A small audio captioner, trained from scratch.
Model: encoder arch vit, encoder norm rmsnorm, encoder activation gelu_tanh, encoder layers 8, encoder width 192, decoder width 192, decoder layers 6, decoder norm layernorm, decoder activation relu.
Training: soap at rate 0.0018, 6100 steps, batches of 256.
Data: trained on single notes of 20 synthesised instruments, 78125 training examples, 20.0 epochs.
Rows from block 2 of the audio encoder of a small audio captioner, named by matrix and row number. Rows with one number belong to one neuron. Each number is 500 + 50 x the weight over its row's rms, rounded and kept within 0 to 999. All counts start at 0. Numbers have three digits each.
After each neuron's rows are labels from the 100 clips, of 14848, where the neuron reaches its highest value: "loudest" is the band of the loudest frequency at the time of the peak. Only what is clearly more common there than usual is listed. The data: single notes of 20 synthesised instruments. In brackets: how many of the 100, against the usual share in percent.
# fc1: MLP up (encoder.blocks.2.mlp.fc1.weight, 768x192), inputs 96-191
# fc2: MLP down (encoder.blocks.2.mlp.fc2.weight, 192x768, transposed), outputs 96-191

fc1.262:455545427490451584619451507490508480518494552504581562572572546427466498472461456510394515530469593527512504574458435496477526460416541458512424490444493435487470456396503498521549451498495430481514467517509491444517530442502461491502532369525486537450477513507462484497404573513558443523
fc2.262:568469547510436579374444524518482563464546520520512406603514502421441546521478609464477532573477395545482429532484456507401514526517459448523443497460487527578524513489541554532507468451487447420545481597524491588471455550496484509532488529450502396565523434489460540468470519505552503428
loudest: 500 to 1000 Hz (52 vs 13.7)

fc1.717:622519594503438456511487433478423520455591555491467431534430574475497470465494572411467468491508515431447535500451515550521405508529486458542537546557434498523435476487516466533521567479504548474452496525582526516510552502424556492467563431448489514507507408490431542523428530486463420569
fc2.717:447505508495517497487508464418493407542539485396511498423491506436534522531499464484583431472482475554449552491490470495508520498493501421508427561484577485445517506485490527497493519503526542531498546540446520614461522540525559492456542557478531486436434561448562431561471514449484466452
loudest: 4000 to 8000 Hz (25 vs 6.7)

fc1.454:437599537473555477473497470546490458418471492471476454525486480381451560473518488550528544508548518555463435483496519412406569462481490475543453563500457434540517459511507532499533499497492529449467568564437395509413554577482516554475501547459562457547478525466522548569462478469515437437
fc2.454:494508434615433521461580483501344495508527526548538521517513542503608500418534584467453578524526539560544441532482493507476526492508477536535484458461503516483438516518570473488454482481529466559516523517426501558601520481445484526487464576467552512439560499498522519493518522519529554514
loudest: 4000 to 8000 Hz (48 vs 6.7)

fc1.749:517573582507455398506483532468411397454514562449525539454457599531515512405517596420489467459437500401447480436525561525515409468507433458547574491547433561518415484523543482500522575509476483504510514555517601551441511499459500494497483452434586544528547417449470593510403525538462510517
fc2.749:510487531464517458499506485423516549472515549458563494426520485508552563535499471492572487590461485540506534621527426522477514436497553491496441509525558475439599589421499477516513398482507470522477516490517505535472523490493477453471426561548411500370426574517502414529515548556488513416
loudest: 500 to 1000 Hz (34 vs 13.7); 250 to 500 Hz (32 vs 13.2)

fc1.548:508442539516517555461447525605520437547558551536511450458518537493548621510502477528446490442458510471545518573549481492490555470516551471533406500452568449534451475604517502552490487519584552442559520457471529519528503459427480402447550512424481467510514522542447477507556420526485495500
fc2.548:519455505497506556583463529526537530477542513452547418512526503447438418536520558487559458479543536389592562515588553517461527475497455455581530559489473495391537501501529497504517451620571464530471580544493442515396547533482524478562541543482566565530540498501409512514459591502498494514
loudest: 250 to 500 Hz (73 vs 13.2)

fc1.765:690514473494499502504510480545534433393518509552428504568526556463551500461450458560423486548432536550490550428549584467497494436440531569515504535525546510516523500467463505567543535422508446414473472422461590431552560554567462537487509480486576511513531500516580517434496497510430500490
fc2.765:573554478420525494464531571463520486556464562566509554429491503424577511498467505494450494432494511503471553568547480513524528500409514520383443473515511490435440439535425427499513442496524477615486492525627470533440421578444481517554408491518493501509531461471511509468510493539478617499
loudest: 2000 to 4000 Hz (32 vs 2.1); 4000 to 8000 Hz (28 vs 6.7)

fc1.130:545533463555461470551519413487475440416552568523438393512448595534497433494529558487547508472450538476448464377480468517517528434520512549602492500520388505489448482488495435462538472474469555448543553515590587580470539541519471545490550390457430531488471449472496477477502501465542532526
fc2.130:409516492455478465547477421483457506538469505439475602412488442471527487466489548371497427479535518524503556588490551444446505540536566445454479543455553379434423482472443586499468567536584450479460537487521505460494539596472445512565474553482523451459478598406515551518394519510474530455
loudest: 1000 to 2000 Hz (52 vs 10.9)

fc1.281:519600598516429498495437507537540483505546521490450512511478543477465501493461527581490507494490471489415543533498552510476406502478493474489343508558444461520446532469449515495617445527466483491490527452401419528416525533447516546463517500450534442570547525472523444589438514529501401484
fc2.281:498487492532489497461545460520384459494516528636553481522521555489513517439559613471472530457478555556572418496486452485490577488470448509522553421427514503514498500530516543515426526470554419528545590488553556545513461542429529407535495577504564542492547502506517511455535513510493503493
loudest: 4000 to 8000 Hz (68 vs 6.7)

fc1.527:462530472447499440505504500547458566500473478497550532532443517540450520449504446505565546527513578505571503516489497565480577473496451506569446580508533532554451550488390433431561575391556535554411396445508518562477475474508453442486514535576416534451483507454456532434512449510557447360
fc2.527:495485499449472496569489434490426490451607554526494561392462445371554546571549537410494562431509554498525499528550518515489497446535493492539436469462551598443509506515543461470554434546479436492516513470484522515569678571492487556454447501452504497468587514483457564514488507576580515521
loudest: 1000 to 2000 Hz (28 vs 10.9)

fc1.637:525511475560449519481459510512503510478586488504562513476557545486536554624468543432577451461456505572472492570503468516535526474505482438477511405517564589577482537519463562475631563472475498523533514510523424404543400540506546495538541584392510539523492461422591522441450526530520450431
fc2.637:516571523484418486491499478578465496501379522587525526511481583511624568558474441412576599495594446447453450505593489488469547524566548518553534528518474564480635459526470617405488497460490474502494448562463543503606346448494500472478500540466433502554428491502478509512488496511485439480
loudest: 2000 to 4000 Hz (58 vs 2.1)

fc1.127:590569485571475432422522498535510412473492487525504447458505475545502507478560522534536534443475478429466554393626597583564462485476465479523491563537515494467473566552494564547519497466493435500504462525507593520517542548497511483437495521437603471562529502437581525446525499592424467489
fc2.127:503488536503505501509452555482521540453503522376536400534530480380506529426406463459451471545464522585463495585472490476469487461565576481484497514577515508590541499463521487441493449563525499479526519623439431530465547554511548482514466487469452445465480507520498363469472435423598497440
loudest: 4000 to 8000 Hz (62 vs 6.7)

fc1.225:488574411536549556413485440482486511381457444439530470435521519460545475474493463498574473598499524526482515576476481495501489513379551451412603530507528491519517468434500603525500542539449600502360467529487524471578390474470503490462498461522531560563461557476528492516472424489483495562
fc2.225:443493398537449426469500489418468418460458513481574574497500569548384545446484559526507518492455517504514493464532516532498486497579501542449508535421563464514485436513479500462518437530521482544578450424455496499467494561519437443488403512567544467524453477439431464456519542475531542522
loudest: 250 to 500 Hz (55 vs 13.2)

fc1.147:527468446518441578425426466491408471458512497476479453576548504496552554633472463499541528456554515497412474504482533464581508475478518430575484530557430467546568365500451522451442463365517489530466475471536470469439469571597607516533513538472497469544591489445490469505395525535460538484
fc2.147:496584470424462528559463424530545474469491494496496488472508372446523606538551495518457529502499500464555478520511567468482405460553489537494561432484469508451477456417500483570510449584424430528441544512516487443546398452451501560506540465518384566594506489396492477473617559474477549467
loudest: 4000 to 8000 Hz (43 vs 6.7)

fc1.42:478592523497475475426560476526453392409500515467555525457462500421488560509434422487517472419556476512439527359372414525514550495409532548433545561560503476486521442541427476461480512498529459574504437575527485486333531512543493481521457412502462503510551462500525528475510511533466499478
fc2.42:472545507544471513514535582459517513434595573423484460559456457450567516448466516474472524518461502548521430488464523530344563537503572499442545430566509495562543536399483526556378682541488559537505459519447575401499527492516501560558550502572484447376414545464541491474544520540507466455
loudest: 250 to 500 Hz (35 vs 13.2)

fc1.726:379486490451544612486547522478432549450523613531598473498549427448504466452558482374566508392521512476461549486527462450507503498541522577534476533467558540509485476543505486505451584434610502525451507506516535401505456532626516512440436500518480425501477509524536472453411435473541552472
fc2.726:568562475499420593422446522550489563444469506518454466551488459447514468496473484552487513560463443446405378512538510356509582526528485470511485478445490522509447489476461491582420610557512520448538548513513479523600556546522546584565465573537485497544506505512520514488477401526433526418
loudest: 4000 to 8000 Hz (39 vs 6.7); 500 to 1000 Hz (32 vs 13.7)

fc1.138:607434503473502498542503490585480548511417505523470563527515468503429504527515603507572567474511489545581539514511450494448531503530475553404549566508507508564520483502452502513432401530457405526413470492509544411457546431486481512505433609479451398504538496593492562547527457478541601431
fc2.138:508439529580503460533505459418512413556571569530519511484515524481518479591541469517505519528597498443500489581466578472524403589417452498501423449504429549520566504491496504472410452524529576407567494530499543529565406527489501555511431491490510480518441480475486469413401435478518575537
loudest: 2000 to 4000 Hz (31 vs 2.1)

fc1.450:479511493424547530516578523555497446462494508470522548522520472460543491383486455530442506455443506458394549490582514495575463425571489590541536511475493438489362502544517421505574487466486503622554508449474501510532544516355589484517499380438518505431397407491524559392504551516452504499
fc2.450:438523506432548488503472545497500492493400497519624518456469358505458512469432458476564589544536548468501505509504486490482560402444547445355546468494541397514495554454609524557441513468529459409475491472530504520550530511537493359478475545499515458413484497484472471535602497513545469538
loudest: 500 to 1000 Hz (45 vs 13.7)

fc1.563:529590534544535432512514518480493436433482522466534546434516507553528579427481420489439499490473451448555494464499485529566415439488494544473506533477525505489454555496562548564500452498487484548514540508503541543505530471597537490437476433445483461507570406380493576437417593532431471552
fc2.563:535430495546453541499507504485520445452459507410510369505497539543408495390480487550493487430437489530462520498573487477469567519562595482514489542511472511538535608416492525450498512605538447443516618492512499463531633550467470471524541523544493440507506513588474378516506518474525542432
loudest: 4000 to 8000 Hz (54 vs 6.7)

fc1.62:445501452513555534452527609506514509480646459457483519453431536432462523535526531462590474441441486529490503495459481490414465503463529476517516452543478510468528511538555491642584598513529409457511490475555616462513426491464463562432488600429465543474540527526546524466503482490573463501
fc2.62:450544468531536495456503442542514491497498506532441462489522527471551489494632511451436590615512490487531447511505446478470473563576568552477444572510454665521544433529422502488440445491445524510387433500389579522532548564512522509536500509477454561491422484509468489530524524485569506540
loudest: 2000 to 4000 Hz (52 vs 2.1)

fc1.367:403477463511437565465520417507519501456472460478541563406484560541433518431460429628481494481466509507474556489403401557558497544495532469439581543488480532550497569428435566484543529531465565480454478531500489536502517554485556538529506450587559535493421502493477482458518502471491472472
fc2.367:539551505599533348512491528418520489470480510482510550537587468503447518452499496474438518494428451445534457506524530506466562550510573520521417493478521556496453464531550518474464441566530467583591474510534494454461426533563488518510470493520424500487425512463497515515534492594539543514
loudest: 500 to 1000 Hz (34 vs 13.7)

fc1.605:541528473495467434580486513597458486489443477510516525575528586444537396534537563412513446475515566532476475601517482507497511473551505447563457382441585512604484605540340487376508502535622557528574455454470423487552423472542417496542449510512455477528492498565504500447465489523538559537
fc2.605:474538510521459511438508521460462472548420577551423496510484397522559477392478524499493560491468532578545470470438532447531458608512560541535501498536503571481542470536497470448394473497495476418501475477468547494464428482526460513445377495538509482491417504526438484501450393580389561535
loudest: 2000 to 4000 Hz (33 vs 2.1); 1000 to 2000 Hz (29 vs 10.9)

fc1.682:452466467515589483450492501591524456393422506469485529536538455609591411569526470523473493455524509544545483481542518431461456531460396414510487571618504478478440602487522528515503426426501519598537432618545490535470601574488558501513562483420431444558418552431490510543505481499564494477
fc2.682:495572458508579502458490516614540500485514568502574574490506459607438529506552445505510522545532565458493505549449444450559582616623441563523523448534503557510400511485507428544519520490526353457493458527509418568523606488521538601451565616501431515545459509507514489483442520552596549443
loudest: 500 to 1000 Hz (51 vs 13.7)

fc1.758:507597516468540459480484516525493474464520457482465500507420499477517548460493460577491456515498497507465479488433508370469502476464446531512411499581454450521482536509512539499516479548522536476489490501370446506468565579481551549421535524473574456579481517456563502590398517512469454481
fc2.758:518496495544428488443541468514385454507472551563547467528526550480579492391510571472479565487464502510528466529454446527432505454467475540484570502418493553447523541541537531486501492473501458595573552471446514480520508490441503392483513566480503531418551517503463509513506514450528493454
loudest: 4000 to 8000 Hz (39 vs 6.7)

fc1.751:505528532515617535472550595543490469404441505521497532485555492553500517445463396510564544396470555474421552437534495497535467422533455515484504449436519491487442516511528535514583505480432449570505526536522502488511504423496603506437443459514504431498471463473562502442515503461480533531
fc2.751:509487454530470506450443497474555445540435530438593458587462472461475423422485477505483501525429475430496434480537527427520664457487505499463510536459483440589547527527584550512458631506592435375551527560436466471614527518588486447509518504496505477419501481513459490421522511478537496449
loudest: 4000 to 8000 Hz (38 vs 6.7)

fc1.12:502491493524521578608482619556540543539463441440547552562561526467533482531497539558555451502515473545463443558557551390458522471542459552524497540497498527525530561499403480423548511584597458493512508466493526517514582438515533520501414535521525438495481568521579612476547568496462564506
fc2.12:509533547543444513457537526461536548515515534576451537421487447465564428596498403514421589481560516527500501452527483550563537524466481519411484473564493552444504561475400489541399431533448508607502430518508574554533395473484525515542528524480413554477460445529396523536518355466441516529
loudest: 2000 to 4000 Hz (34 vs 2.1); 1000 to 2000 Hz (27 vs 10.9)

fc1.697:459484461511469453421514534624484425521463516475527452536510434512490479442520505594580473427569535522477554473509388467458427515492471398523496493582504523500453538402465566632470552541528549568461505474479365528552402459487519552488525572439517443544463546479498479427493485470478491531
fc2.697:520492459569453467468506518527546457508513537447457637562519568542463540390545459489581572467501560435529485489539602424415446530545447544514493430536494545599496568507595503503495538648559447423583492446433399474465552463567451488433499534482510486500417537528588529587490508471537568537
loudest: 1000 to 2000 Hz (32 vs 10.9)

fc1.574:485578471519438426475416443487525491469505547403426488523488476470449548630451466632495551492554534604442541484484492427503446567477515539440539517527500411537475414540461475490504496471568460539532604538529487616467522518490531512503544491593490528487503523425575508455467561459519559519
fc2.574:510580515548492513493453568437459476488511497512463512537585487512360431406486603539534500469468636512513546450497510425478474486532507606479557503451548500451496560551592497434486466514516411619546546491513547482417534534563499413525513541492537513500447434497493539467529667543506578537
loudest: 250 to 500 Hz (60 vs 13.2); 500 to 1000 Hz (32 vs 13.7)